Rows from block 4, named by matrix and row number. Rows with one number belong to one channel. Each number is 500 + 40 x the weight over the matrix's rms, rounded and kept within 0 to 999. All counts start at 0. Numbers have three digits each.
# convs0: first width-7 conv (model.blocks.4.convs.0.weight, 192x192x7), inputs 184-191, a 7 kernel for each
# convs1: second width-7 conv (model.blocks.4.convs.1.weight, 192x192x7, transposed), outputs 184-191, a 7 kernel for each
convs0.27:536498529449455509472530497496531532514514499512509470495511521525498499533554539544492474461497471448470555525487490467460472463453459431435504508461460503478457464434
convs1.27:458481505505458482500493450492565573558491493465474453457490515479503515493465454465472486431440491484455473478438459508497491435413439452505531535581528476453420449463
convs0.28:488498515500526497507495488513474458464467498475510497496481482453504485450462469455522467470478476459462541556591545501537539465489523538481466482482479481458467454483
convs1.28:506486483495497473478530512476493524518541514529492475466451471475467477533537481532460443449480509521514488513504447446486484573537485453484492511512506494526468453486
convs0.29:525547536536543559557517531539549559563577455451445463451462460486483496499513507519488489508512545536533493510527544555551509459471488506487487486537534514509528533532
convs1.29:509530516526518488478528546557558552569581429447467468488477501494491485463467459460496513491493489490463440472479479479482514484448446442437430433571549561572580574564
convs0.30:532521549526499497500544497498483477505527489492522521511538516479496511533542536542510477476475496507507516480471474479470509477458492491498497468523529537535545526504
convs1.30:530526509506521528533532498516536527554557485511520519506479465421425449457464479500478456437442462516551489508513490471476501552538512513520535526499510510494489480494
convs0.31:496480494501506480494418493425444507505427497516542563578578569442506487448466459463481566488509503538478470413467474485484456461417493448525498504487477473453471443430
convs1.31:501470456466534520505576534516552552553540486512535522464515481502527511539480498539491415433468508542565558488485468457458493545498469490487544489532512559484486514472
convs0.32:508505507504539559514455461484492476483508507495510500518531512488487478520522483507521520528531545563583493422459504485473476465439497497482496479477497497495497532525
convs1.32:527467497504528541551484502516514496523523492517514502501525527511520507533519507511456473508505515527541501494509531496478501501505462476502488543533474504531510529527
convs0.33:518519495485424458386541512544484476482465479451486481500467471534506509492500520491501472490498474481492533512515490510437493453449494449494484475542490518513495500447
convs1.33:457514493478491471447421425481520470505483478542469513478484488507546547501555551522506503490562562566570520515479459473493476488442527492476484477511536489531511516500
convs0.34:507513494432463511475358328513612588561571479443476467529500486443466500540519521522400394465517481469524522401415491479536437534416437443497525520530515540486526512502
convs1.34:484481532481471471456539522456442530560543480485416477481421547459473441461504527515550512453422419475427479466493473479458482534507514465447437426608548532555470430499
convs0.35:532444515484448530517485457460579533508510495492443444459414442530562526515509492424489467436523513504451504487461450479493505512505491462493436448499479451505440491470
convs1.35:566512543473513502517511492501536548534456555538537590559571546546528525561570538519507515463459489475495458446507499556585520432481464464480478459471452482454535551562
convs0.36:501495486532451552488500475469508506501479484505524559557544520556523532587592474551490479457467497514489449472436397452405476458456413491480522509546515477593553614505
convs1.36:527555475509498501513437416381414448454463460527561545558598491571573576606588603580569538508507460489486491470470491450489521463425422462544508549477446503535518482513
convs0.37:518530489463477518525486475527545475517535485394463470532506503465476512510504474478528499558507463490503525477443484474548547471440420429498517522482520464470407452489
convs1.37:509460508500508527507497501471472508505535480522552514520422485500494544535462462453484428477505489532507571567527439511500499569552500493464506572465500609481417423441
convs0.38:540531514490524509528441494481487503530532529551531558593571550489505522520486481466473497474435439464523481492524520473470427495521519556538515486497457443431445484450
convs1.38:508540538507486502506440450496496472481491486509519517498513504497520517511518536527475442428458498522513516490485504475508499395429448446445442439527530566535538521481
convs0.39:491490496512529460494477468498519529494509450493490504479499549553560528461413455441473414546471512468538494501478497487486550546550459523479459450569494434502490458454
convs1.39:495502477527463541497354446508475444480449518577529535562592563558495582495495471477469459420479458544497447413474418489517466471417498533507428480490489395455591562532
convs0.40:451450436429469457527526502520511499495500453481525528506496477536552541527504519519528482474476475476463417462466468474456458480467462468472462494432438429457476469497
convs1.40:483471438427472484521420410422443436432445521468433435431452419527543527521519518528478466468464478496487467495483487496511489444428419420413392388538484471485517516500
convs0.41:551549518486464456432429440473494532561599522572555516508469452487508531508461442491469477505500544565555451419467559598530506503505481509514511499514484480506477503520
convs1.41:522503496544498480483409464539564591573599544558502495503534456462494500489503510513494495525563519470480522511502531510460516513498525514531505557505487453576511477532
convs0.42:598486517547521544545458464451446496428477484519531487497504542583568550520538540543539547525548514552544510559480517486501514471513501500526526533537479458495483482461
convs1.42:549545522514581586508539491449497509479534545518520523514482530522517505524545516569535537570555555558542445456474432501457413551489465525413430519472491483486545459464
convs0.43:542540518513468444412536477522550545508464552558548558519468444488476495508488526572584562529511481447417518546548551486526531490548491447495544546508506489500485491459
convs1.43:558502530459471461438570500451487526526516578524512486486527523487502536485476431405487507526531525505456455492550543556559534503481466464442422447467501548522500505457
convs0.44:522560523538508534521487487481495485515507472453486497510489516540526508493506509487520520508503501517504515489490505527527513505483501513503476486490502484506491493482
convs1.44:545476481474525516563516522519503500518499527519495482470466474406398423457456473499460458479509568574542470480503488453429430506457434448466489454533484499494499499493
convs0.45:459462464489504478457496466481491472490533500482512510473523520452460473499489464457511491515540536548576506519526506548585555549504493449461470494419428440463481442415
convs1.45:516544531528538529520516521521507495490479483483486486497514532501508526528547555549539536547540520502492522524547528532533517551546529527546537553485488475477513493489
convs0.46:547553552547484455479504555544478512520501471506504522558532508503536556506481503529413446452480527540499527522492491514457481520542502485519493501549564527526480458455
convs1.46:515512565520524579538352393480450514503471490491476432464464510575592594606549542562533535566561516488474549534522511452501515476482497481515460552492481540505491501529
convs0.47:523497525503445471517507502503497431460509457465482433501549469547498514510499485512483490463448486492504530522539529500487557422479518485491495513522466528500478494494
convs1.47:522520499532521517547396443452476479465492493510479510452457476584590548512531529517501560567597600542506519568537486513578480522461462543451466512477524567508485536470
convs0.48:485420516395440473419514476441494526482425496519487491521547520507474515512522489442533551477561551547495491517516558510524521479471457443471482470463464469469459492488
convs1.48:509437483450481435464511447454496417450420544554548608539561533485509484517536536501536475505500520500506489444466432490450472454497533569515519492497456477525524519502
convs0.49:488521490480499565574488469520516516525528470485505535549586572469495504529587583581500502519518502450453452468515484496477513472442482480468500513537540477454486594612
convs1.49:483524457454460471503476455467497531472451628595540515525581540564549557583557561559527501491500502520499469459464450471530515485476516503492490496498522479430433498523
convs0.50:485518528493497508474522576518481490478456485510539466499490535538570513509452459476539602486462422471443454462488565551523526423420456471546538477466506495450506525462
convs1.50:481452463479550511487470470497573533511493487483521520497534499533527530530528511519532544539613569550538562579554513473492511543513513558546533493475487450453484474451
convs0.51:524536545553546548540541533525507491489493562547528504501513530486509527533515506524561537534546539538515550520463452453460516422453481477481463470495502526528537526504
convs1.51:511506501474486496511495505511537543494481490504498499499484491505517525517526537551472468486520538545549478476474458473475450514507518557532483466541529502490505502507
convs0.52:439417383532587611536519607598509472441460469492499498529564528471464494520499516531483515534528549548531476484516560550458485500514556546472447480516530479514497527498
convs1.52:525587615564561490517553545545525532524501524525514503516553558522537558583566585561607627641625543520538485473475495492473500477427472541517501573499541572536500520579
convs0.53:450470412517469500525496506516453482453432479498506479507481468519512511511466474475495499484488494486505438465487453489505523418452530519516531524526508518513511525537
convs1.53:431457466489558543527395462493521548507577439491461459413483526489500515532547489465473516560552581535550544524499509508511459546521516480467565530501522508504571494488
convs0.54:505532512422491495521536511505411544536524524517526547492516512496559455511539526500527508518419516512508511499556522486497516463500448531496491506503517500460499533508
convs1.54:513470419673466481498556439573586560494484458478527457500489460498456451485517438538481519545586511501510511474478567405401505539549495372442523472517491429609517421492
convs0.55:534489372445500514502460498476483454452429510491518462485509474522482532512459478483503531494510501514493497551512527479506449495474525517490537526532468517416509487507
convs1.55:458440476419535463451544488503495495475482508507505511450453470501511494509486529513513518556460512502541490476478500517494459505493482521457512468508481493547510493496
convs0.56:482487549483447416463470440424502508522443514480474464466448444499460498481463469476435439439492471477459524524500516570517511475441437468473480510491481518463502475490
convs1.56:512569538493404432487453434444483449464443586540492554513502485453483470475454444475476461483481539545502472499494457433476520564549520527526517536532525519516453476527
convs0.57:473454478446464503576457468452501555541537516526481492475508490507488537527500519500501493440495543503513493525438465506572536500570531477502513424484475491467519503491
convs1.57:439487462459484490469530497459533499478465447457458494482528563495482468483477488467527531516508527498490481532502513509505520483503503494483481506508546495513494523562
convs0.58:516543516492478485528559538566516516494500440449428481465522489560575556542497525493505498520466472484475515502470452491484497498448475499522530531490510477482487453467
convs1.58:538547491530458488487405431555559532492525476472476520519503536542535557484487444492498501545584558515532586576482506501526458497454525459489503582577536499508458377454
convs0.59:479485436499512515516545505495492553578527478495527481506500544538463474402455418415498474473456494523462505517474465457471499507472532457469470447487511484488561518510
convs1.59:522536540496544544548423506503533530523553430465459529468523560519559517566533552501520506505483488525525541556559534548427508440518512479449542576554477473519483557494
convs0.60:495480472464507512552496480497509529555526536517504506451487450476526527506503505511475472497440453535516477479481501491493500484491491475404450430507448449422497483491
convs1.60:484469527526490504482498501530524490466490450533476528544552545485443460462464483484474414414429418454465492519529536500478461510562530526523482563434417449556519532567
convs0.61:452485446482498489450507581605571531471471453469515496440449405515534533553484520522468499535502544526511541462584501481455468499513571505499436442432476451468514439427
convs1.61:564512505499482490459549558537537532514533455466460475518478499554550528467464436448513487450412421480487483512512510560531557522510494539532487489496449501527544540528
convs0.62:499517459608494461477477487510551512446495527514510501473488484489504541512503481497474464451496465428441608541519476515515546495513475517466558571491494535592531511506
convs1.62:525566520529513497495489535540494444482487500441451520427459430527554489529486479431561570559535556504499496481465444488522546627569592506470429451547572615605510518514
convs0.63:494500505500487509476499467476505514513536519524565554564560557490484453507488504526472451459493528521529455453454468445463446532538551541530490481443471475465468452460
convs1.63:483491488495512532555546532519503486485524537522509526558514499469484506501501523552456442426398386393428514497479451467464456490497479477456461488521516527574604573557
convs0.64:531515531507520526489460489491545561522452463491545528539518476514498453489482493512565574541549528574526393437470471459443414474525543508507471497488474513483487453443
convs1.64:508476463460514496526587550489524541526544499499524541537531519485492493511482474550534456424398454468527479468518506476415411537479450456472538538473503533540529506473
convs0.65:522498544548512418453528541581556503518463475509527566525536512554534533503505489472553529574549538528485519489493491492505549472464486490479509553483486534529510504487
convs1.65:555527464522506513522441412527545547544577472509492438538447470512507507480548467485554545585596569512532650542431501526542557495499514485506448520567504510473524509526
convs0.66:463422434464409523540440496475536517521525469469486452535467504541542508458440444392468493491542526551509514547517513518530555554581548478495468479512490435494436489502
convs1.66:490472571452497474475469519517570546491549510521498511515511513486461505562549536522534506499549512522518504471525387528501473486511481520514519574456480549457497516489
convs0.67:503482507501487502505535515472527515512462537523541541554520514456524524530503512497545556525521538550516513449485489459488501515470512507480467523475489500523469496477
convs1.67:509509495523524469486580543540587535506535569548537546549549564522510491492467458500554520516522536535555514492506493489499494496508477483477505510498510507509514487466
convs0.68:429458454440489482570516500532600529549523448518533636525521500489509492515474492486446441454493480439453434450397410406448475439436529542464509513454500456542474589518
convs1.68:524494486460451414438413406424410437399396549508434520436507453611600617608574568550504484459441469487468463528477488516527524398449478445471431455554512494525495525509
convs0.69:472522491496459466476548505569519459483532546494499490530484487516489478462450456498488489562563495455499543525467435482446493522454498501468492509407493553494495519504
convs1.69:486468567469461511515416503522494520496521499487504511458527537503529527525517509468500557605536539540583607537508525513486553446461461474510538522508422524465343429527
convs0.70:487481506526484501493415435409436431456411508484487499499467447444485480469478420442534543517513477498507472492465507444433484434450461460468447470461481471470483461477
convs1.70:478452458489482505496494455466499558541514459493463496523456507487503550513504470472521499550513514509522478490497463456439467587494468449478525530477507470467459404471
convs0.71:514492499523538514525488472488477462456481566557539539520524539393439479491503485436488469480496490489502546536556536575562536485469469486500497499524500500541558518492
convs1.71:517526550575564544537519524526505494503498480463479492509511539504504490523547556559495490465434433425450545539535531532531506519497496468471492506533535560556539544523
convs0.72:523515502466419536507475494477570520505515498513445482496472464460521496448514493501509487453529469477450488498511445497480523436476484466492471491488486488536478518509
convs1.72:438423538508481452455519510479460476492529445509482474486549507534563505560468534521556515459443483486480480521546466485510489514481425439488420451441513556472456449393
convs0.73:513531529510567526484446475518474446504492471437466529532526519478473406426463505498447438464481506536543535540497439489478475512503520520545534539462509433497474506487
convs1.73:641546458514521517516503534513469462475481481525517498510483513508503487500507469487461455457496457447489531468460502468435473447506535468494500489604567511520518506513
convs0.74:558559485484482507512529526524509519521526570555559537551571577480509498512511506488472475487501478468446539532514467488478519490466474476482495487530542499454474495499
convs1.74:468499511525479504515540517507471504479453478461477452469478430463479500519519509500505462458456443460482534503505493481506541481470459430464502460438465473461464523508
convs0.75:539540513487474487526462507549486532493455531528579491511500490493523494515519539529442476488455482474489472504507477549547514536524560448546567552565570554517536532548
convs1.75:533552537512558565546486489517545513502510564561542521477486494538478518524539574559491486489512530506527477492530481458426447529492532570472508512521513489565492567529
convs0.76:455460461479487483510530544562542547532542518511481492475463474477497508476480506495476499515515507458490576527521473539592575555530515466476502485481489500505558526514
convs1.76:499504548539521531529539537536508502516513466447453460467481493550559536533546544536471474456475511507511530562528519515519501540517488475488498541494482501492498508519
convs0.77:526545521532523543511461487471475487536510532531505508563536548458478488472488503492472477441483471510501534530514532508533570445456472476495494480506548512509512552502
convs1.77:533486520485465483517513569501511555523521507536499502483513429464474464526501545557534497479485489496585546474474474448451484557613584571594550555457461453522446484462
convs0.78:476461472481448501504503461494503528537580554530482461430423399481493507518524508472448455473472497511466488483496492561548535509516526496465416467545518557540504501511
convs1.78:585579517492532545494529539506512521527553536583519496495480443462454494495467454434505500493484535545540447455486528527546570450504453445464396454539568588553568564534
convs0.79:475478453448472512523488469447454454505517498497489481490504499529510531527503518529476484450469473467474513490471450457469452534526550540542511513487477475473501506508
convs1.79:489476510493490488477541518528510518482460514506509492493483510506513514521513503525499489486487517510483476473484488453456453517512461450457487477527516541545525486504
convs0.80:549520517521562575587550548508528543553538491506489490493510511514514510502500511524512527519513531528518577548506512530562562500521542532535513525552518499515536556573
convs1.80:427475484508480472445578558556567537515541515509537548549555544563574574566553553545594562539531537539553524519506504499504540438418404421436468441477483492476438469474
convs0.81:472498532497492482514482495488499504521524538525525533524537524502513519517513508517503489509496488492510520539504493508486493460488452451473493479492521549526513501492
convs1.81:470493495487479500472509499502491489483503500516513531531536524517511530536536548546496481485491482472454493491505493501471458448471452455456481498534532532532527546518
convs0.82:479479494498501484486539558590594580569578468468443460438438442517515530504548541553486494523513506492510478480496482448453475549536544548522518527453487476482481454465
convs1.82:502506450446462456447587568588570565558545504511501507516507507471491501508479452448493492480478460465460529515498495492518530522505528511532530517462453477490491482493
convs0.83:495535511532551575554531536512519447366420475522503498429432482563528517504469439441555529489488526488451521498508510476492459506490503486417486465484506467502508506469
convs1.83:553522509563573572631542527547545545547555478501548546575554556598574554547532528513497502463458477430509542533561564537503506514453465538526539601477496456527525576541
convs0.84:533490475491520532519464467459455470486515522541541548525514546500490522464459469512476461443448446506503498497495485446465518492463459519494490413508454425526535508459
convs1.84:479499455484533542526484481468481497472436455485473502541535513419433433449431431436472453404397381405419428477492513525491441504505508553531515573516503410464545562535
convs0.85:568546461460441475513518495515500547520545545538550542580565561559561542550554508524510499504485506502504569532546511476440507464469473408394426471527500505503491507493
convs1.85:446464494511493470461579557572574569571552526532546553539509485411386391445430428444529489490461473485550486479446470426436526548502471447504552557460470471478452446458
convs0.86:496529533514535494488549563584569465399389485487513533477487514528506512497447449448516499560561521447473513529489420456539503524512480498491562532453486496510526529507
convs1.86:534533507559541522541430474580567536571589506460538491524496543553586593480526485481585612571512517536558648592451523604603540458396505538561625607556485490445509499470
convs0.87:462479484515526493483497490494535507512529543501499507487515520484465476491531503476530537544580564561566501500504485528559505506477460466475495487460484469502515455454
convs1.87:530558542542562571569503513520538508493476502501502531535527539501506507526545567538532516546535528493485508524560558575570550514515485487492490508487476480507517527511
convs0.88:486494463484543478492518588571394421565532488495548368444544513454537506452455543518497522573427466554518517527485536497515515504494479561457488506505518492574510507474
convs1.88:534518458508492542504445506594534514497480498496552450588550540528461608552535534518501476572606489531457543549542561491554623447486480324450499433532479452477488499567
convs0.89:542483508507528554555461466475475446435475504505480470470454443459468514531510482482468449451454472482490572570522547548573546509497486492490498485589514532553569574572
convs1.89:553568563552556551518484538530515515524530478473473495484479475540536555535531557571483469444439453499505492515515517505532530492466460462473486514517535549573558552562
convs0.90:480503510514452527491522546463508490540535492499461474516537547517491469474501438473484505472493493540508513546495480487494471525533472485496491463519513521513485483529
convs1.90:511483491475501481554542529533479486465460489528520546542519497503544512527555569558527472493480523493527483512455464438506504489486456461493534527418486490520483557535
convs0.91:495471471489516502572509534470476502453414381393390414503513485518568519464407415424550513505509562538482492480445454495515478482574485439500488451497529471485504448568
convs1.91:502517519542513538511431447481458465431467483539505479528505491603569594522550539556591532532548533528538485461467466459478462456422475511524500566415434424495473512488
convs0.92:559539467460451527531556563517521533588560596541508533527547519485507524499523558532461498495464446493487562540523508469507541536492421460502555508524578537497475500491
convs1.92:471420463509547482489573569545525571588559524513519487468521435426454469498468456445523535551557528515551553538512486433444458515516475453480507501504491537492447449429
convs0.93:545558544511515456437602499463492540503482523451540538549484523438463411456445473492627504546507574464491498498525477453494550435503524494499501525484572491527484530471
convs1.93:563490403491454482516553502495527538561507494425531467509425575420489472474542420474532546496546568600496546485461553512394489511442511451438619532517459505479520360477
convs0.94:423427452484535556580500498515496480495536496476505493499505548516521525521562525506516443469440437498520507436469500446518525469494547569500553495442520412501487567556
convs1.94:512492493477495498487511502474474452496462564583529601546553529505520583604610580569523489459492492523522492467448438477510514409460521455518493510492473445524499517583
convs0.95:470461486500490454493510447495540508517523487458539473506489533542571502480475494462495424420526498492510575522523408453487537513549532418462436412530544496591522507481
convs1.95:547552542559548524519466498501553550545496478487490535542513548544538522517611546561538518499521518506492559521489470584590506475385455498459470511557492467478532588525
convs0.96:540533496492488527519423476483490492460472536549513532525562502484484492517514511501519486470498495508499438488476454449488460502490438449431525470462492496467479476499
convs1.96:508517469470493495467491500520511495507486520532502552515535512440484457455443460450475449472481473499446506447434498502493475469473486479431480512509502492538496523507
convs0.97:504504467447455476475452466492502491500478476484487497474463465536528513487499507502506481475466478467488541555556534509510494497497499529484495479485503493471458472490
convs1.97:504500498486515465481506492504483471483514574586589593564545505515534549518545531529478468474479521535547486477448453448464471508521538500535498506497478512509522497497
convs0.98:411385472495538531549478540545523506499475382424447483535550563572577521439443440507437468459509550576556461487472533561568581541517538536531526509513454511460489490561
convs1.98:519496531551564643621431467513634547491468580585510478513537553545545608553559528447604553566605590524507518504490485476502518501445460499561539579398461439430443512474
convs0.99:532530429513516552491517547553491501448459477466526469514457500492481457462404418455539541550520464452470463482484492458459485437490503517530501520511531500492493534487
convs1.99:529472490490660567547444460470510499481514489521488480431512507466531520550520498542469460512540570558571494480553550538447526516468473466452550528493470497532527501494
convs0.100:538483540510502519508507501420500527531451531541498512567547531530503468460549519494511562449540565544487526527471491521518512512485443503491524482509521578534509479497
convs1.100:547501485382487481542545525489541568579531520515511554463539500458490463548519509513545523509569575543571495453470523434368461505592559468452572574435471538458379478513
convs0.101:500514486464534534571432480503504460465500512514504511493496495495487497520510499501460465486482469461483504494542504482446435482495526505499485488500513499488507519542
convs1.101:525548528557550559520500473500501488499482499495463519511515517534527502489493504538480489498502505516503507531517528523522541485489473465455443452527524535542519495485
convs0.102:476496453440485555557510500507518452486505566507545516401447467531501541541485526507504461469471458478495454459472443470442468431426442540443434454467442431439463491476
convs1.102:482464454483499524539509498471476468470450401429447494509530520530501494439455462451478478418402389413413451518537574554499477502546511504495449466509447434470478538532
convs0.103:495537420474438518521481471462438493510543505453484436443407352463479507501503480517465497471487481481517482466478419554505493495501546450514492456467545481442454528481
convs1.103:546533539503544486510524497513508458469475525484521494506464504449459471461432443477534481483520523512505470485530539573494528526571545510458496527536516602585536509508
convs0.104:434467491504547508490450450448460494559564557559524470445465452486450446463447464495468461474478477522521519496500496543533505533513491525509501479483465561496549495509
convs1.104:489520539540526508479529519532544527476496515499466495539511540496495504519520518471504499506544518493454488522531519520575558471457486512517464510489551520537508540532
convs0.105:354399516532550551607496531511530505504488507528513499517510538434424464506518491508393416457517557531557408447444516564571583600574524522532519497475445497519531481508
convs1.105:469539601570541556550504502501528518499476546518483474527612530476460537523501556550474560566589561497447547537524508515508426493473513532537453461473503479497524526512
convs0.106:513497474475500538565526507471485528551497542528510531552545550477513546518524494487534549502492519540519570526506487522510509470431446455489480500488503501508497504518
convs1.106:521520525507508505472538518535557528502496531512513533540549570509494490485465479508534513524548551534521491478510498474483498439469464480475484477479501515491474465461
convs0.107:514497510482515512485439460480509485498538493504544525472510482511495478494525512509524495485490495471511575557581508529450436482541564581476438433494513494489432510507
convs1.107:476493524580524519517522472462495482477508518531547565502476514519517524582549516527461455471523546539547493511523430433472473457480434455499507515469472494525500472475
convs0.108:446444420421463446435525499531496484481485429439462486487517520540541531521511494506509497507485468454462502494474489504503516448466464505497524521491500500502490488460
convs1.108:570568527524496482431388439496463470472468507499510478493512499621598571545561580571469485521533545526537536511506492474452479458492476455467448451467478496471479435439
convs0.109:503501518437479507566496501516497520527547469492489480477491497484505491496509511502473449473465480492485467473497522547528500504521512501458463498530542562536524549555
convs1.109:553565514521538522505462475473503489506512481453438443432425415485498528503495502505484485493507490504488440481501510491503550442460451436425432439583573590601600592593
convs0.110:465474477475477448469434447448465465481491514505502518513514503490488528537504488480480487478488482481494515487492475461494472510514512511519532518431484464455442449472
convs1.110:470481456460465478450506515489478484511467495486473492500485498479487486492506490477482508503494502525496492506494462482488500469465479478462436465494505525508504500524
convs0.111:501543581508496482527476456480509544544533498509530542543584537449446470488474472496430455453520523465511515494535531541511526512490523535571558548552524519499511494488
convs1.111:525553553533491502524568538503525512523529500494427458476517500491572558543567515513466442466503520493482496509495495470492530588614607576470464446540519542560519547570
convs0.112:502493501525511538519497552506556541593574538543475497500513517507547495494490506516449469467499491504502576524549475503524491470510459411508492482452487530543501502457
convs1.112:498434485494524533554608582567556605615553503551497501511532482459455461494458453428481476490479453480506547547528496484502472502495429442483463472471533479453417487469
convs0.113:438454501549508513474478487447458466470483489486484478500488526592602570508489448448498544460510456496495474465457475444475485484477538490485463469467409447473451452424
convs1.113:395418413457527516546458496510505480439438519507497509543562532506516528497481494428471473529502499420437492531538508498476501481424432481483499491500479434460478495484
convs0.114:521542514435404461463456460460492503444460483503425493502436473458529536547533517506536573522523513501494499477541529463510497454439502539495456494476488484498464470444
convs1.114:480483527500444471481486487508531461499465514505456415428427448486488535541555567571463481511524552603547477529512527484482461519512465486518474444459474494456473407502
convs0.115:506503486460458448439466495501501498498483553550499508513495496488508525538503504494452477470443439442446510476486502520506505508494474500504499471495509529516510500490
convs1.115:480513511492485497480466459488484500525509476481491508512504542560528530534571548546511504503494478491476495507481501505525526534512493487489484472488495520518509488506
convs0.116:499457454434438432421484486495455508500509529550531497515520493492487482453432475494525524479478508502508492490463492452428460492473448399433418458460393453486427421422
convs1.116:447453455458480461421542541478474472498559429490480547536505520442459480476472475467506477470485475504526488471424446452475523537500480501515490553434497496486480488477
convs0.117:498502467494494459442439446456479447442399472462527519528493454469456482492495477480502508481503481432423529464492520488504465482509513538541517492457469454439451454441
convs1.117:507489562508549494539504459491507525502512525529520506516477528422430479478481517512468450484488485478467512518543527557548509535487460468450474481448459540547508476483
convs0.118:562542508534510556568547512488476515522506528524536504508504515497500508515510529540514473489492497493494503508500502539540529530518508507508547525552542506508499543535
convs1.118:567554560511534513480495520517511504513536498511510504480497481498511524528497476484460500502496514502513435465504485465481511506518490481455510468562585569549536554527
convs0.119:557488492473457477511491506493528504506501547527510523534532516580545526532524509538518541546506491471456557537476493436453499517494448490501514462499432487492486522468
convs1.119:453436471511536474445520472460483514531537467487486469466480479559553547520525535529448438450467501484416501526499488482495516474436419432421466470473478503494481453433
convs0.120:495490498472525548528532602501371401438496480503506515484485516508531474450439435475519587516436462500486530481488514527471520515467468473533496476477532453460506523474
convs1.120:530482500516509515574482473510498502450527421465463436566532494496506488579518480461496471550510499451529538510547525535565574536517478457480519646539507472495523425504
convs0.121:536494555549505529628495530529515518475489487544521525489529492449395431454437441500504527522497520546499494478417497529550513508491493508456475467546528519503459486532
convs1.121:563601590557546602532554560565535524530561479499467528513505506496489564513494527563472484458459464470494450512515469480510530571537484535535514604534522565510511579554
convs0.122:524529547559559544547517485489484468452493505487465458459479471478490498509496499485516494470471471464481515508506483495519525472490501497496485482508512535550530518515
convs1.122:551545498437454471468503508496521533522521536537513494500476444387383404434431429449442440472512542563595480492504469457496437541540514521532478506518539508454449466446
convs0.123:445433450448451471504494460453455484477424491515528548570555542426436432475482461410503464468475467454441437448462503468495483498491503480462498495470466450475479451442
convs1.123:412426499493507506490454428448458491483457452460460482487496514529530541560576547527463478487479467451447581558543538507517543531538490501505515513473428480512497483487
convs0.124:501495488491489467483574545526534551568576496489460472462496469476486500498469441450559529525498512507500580562549526510573577466469466476458498478540511537521494502497
convs1.124:472462477485475491471604608612593575566566481498505529535514528496483487467482474478481464456455468492482468486463459449462434548510509492509510537506479466495500478472
convs0.125:535560486506495482485512544532482517511460562565548549503564539478461430490470487490483521501476490474454549439457532553544543482478488524511544519512591572519518498520
convs1.125:478461482459465449488513569552490570563510528499505513487513429459467479503447427501518492514508510482539523534593613499453484528553468406486520496450455491497471479414
convs0.126:513525503460505521555481442463502499452412449442486489467439451526501478533564580558484480465481449500466483439463466551564534499449442470500492485460473446457517485490
convs1.126:433485529534470458485447452428451454438371562586537574594580537477505484520591581569570579540444411475505437478521521439460522471461431427426438459432499439503471447462
convs0.127:501489471454446436444412404416413416417388517515533518516502507460485494490479483482474443456466462449434473476460461478476448503510495480488484501441440439447434391393
convs1.127:496507508502515502498416423437453456460422458445426439440463507482474486497512500500463464468494514522489523519521521530545545565536507513484508508478486493498507489494
convs0.128:546544499520556557560481482481480496484484504489482489492506522469473496495470472457522506499486479491486527513522526529519509457449471486489481482507504487505529522509
convs1.128:540503490512519535556500510535514490522507528528520505489474486400392420416430449459461475507525558589614479494492514501471456523490484463478499471516482471501488445440
convs0.129:544577541521533479463546541506491517485475498521527519483513499528497461491485488450538511532475526469445542546528446413451459459492495473467488553439481434505558471477
convs1.129:539548466540484483506473481568549543531484438469503448501479544538548509451518450481556549505532513494495554488461474541509508461432490482520544543579516429405464430435
convs0.130:491400348473543573474494533525509448419507548514494493488508500454455489482424427482509532546472491490552475457509503475473528527502531515506474477463440400468509536453
convs1.130:470422449513569542454468476494502499479475494497506514515502513475514529571534566532593646671506391419477504462443477495486520481419453497485497544493479486507487470450
convs0.131:506464496467489490490553536567546522511515521552581537604552512483476497522494471483577548574513472469523477485470446439495470526505503507536537496464465450478490462468
convs1.131:455511496476497540464561500475518538558534474500552518486444460515495497491528530547496415372413475557522534556559517496512488501423388430473451502536552546580582605536
convs0.132:521518487503483516534498488489482492511530483476461501479507509501506498510525519525543528524531516537545526489493507532535508487492497503498516519525512521488488510516
convs1.132:479494491506505493509490491511508461425472497515514531543564563530545546586574577571540529529531532518538453458446473472486496457467483476471497511489483515505525539540
convs0.133:483448472473471542445534515499494466497522509532568465530511538473503502483483452491507518479529480516541475435492483478468478493495526465589463481464424425435480485446
convs1.133:442466492462488483490526528530520511483562500524509500591497540500497499493489487495519513552534562529503497512541462475480443492496426523439447505469467476467566478485
convs0.134:478445448458458469477467488491517508525507496531542576574579552523513521540531512492497520504466474504528531488492516480474481505497500526516515495455453445433438456452
convs1.134:490526545522479489473560499500522516513535461485495515494486484542530521532524515521540440376408477514537511508498474478495481464439437478497453439522546567583551516494
convs0.135:508491460551513481466502496467446486528499503526473430522501480528574509485434453484533549501478435500487498482539543519453510479491512515516503527484529482534504502491
convs1.135:509441427443508555476556528542494486516503521556534479515525499478448478503444435477557539597551507498547482490505489470456456603533508501563519523496484521518465470455
convs0.136:539565494461553571534483516493481512554503577526504539531550540492502458463457498482504501490492495501517550478500522485509524477449444512550538502454554489483493543526
convs1.136:508436443516547524575529524528521540558530488513526479482510477491506485512466462482542526535595553508549530518537555481444474525515530498557576515481452472492484452459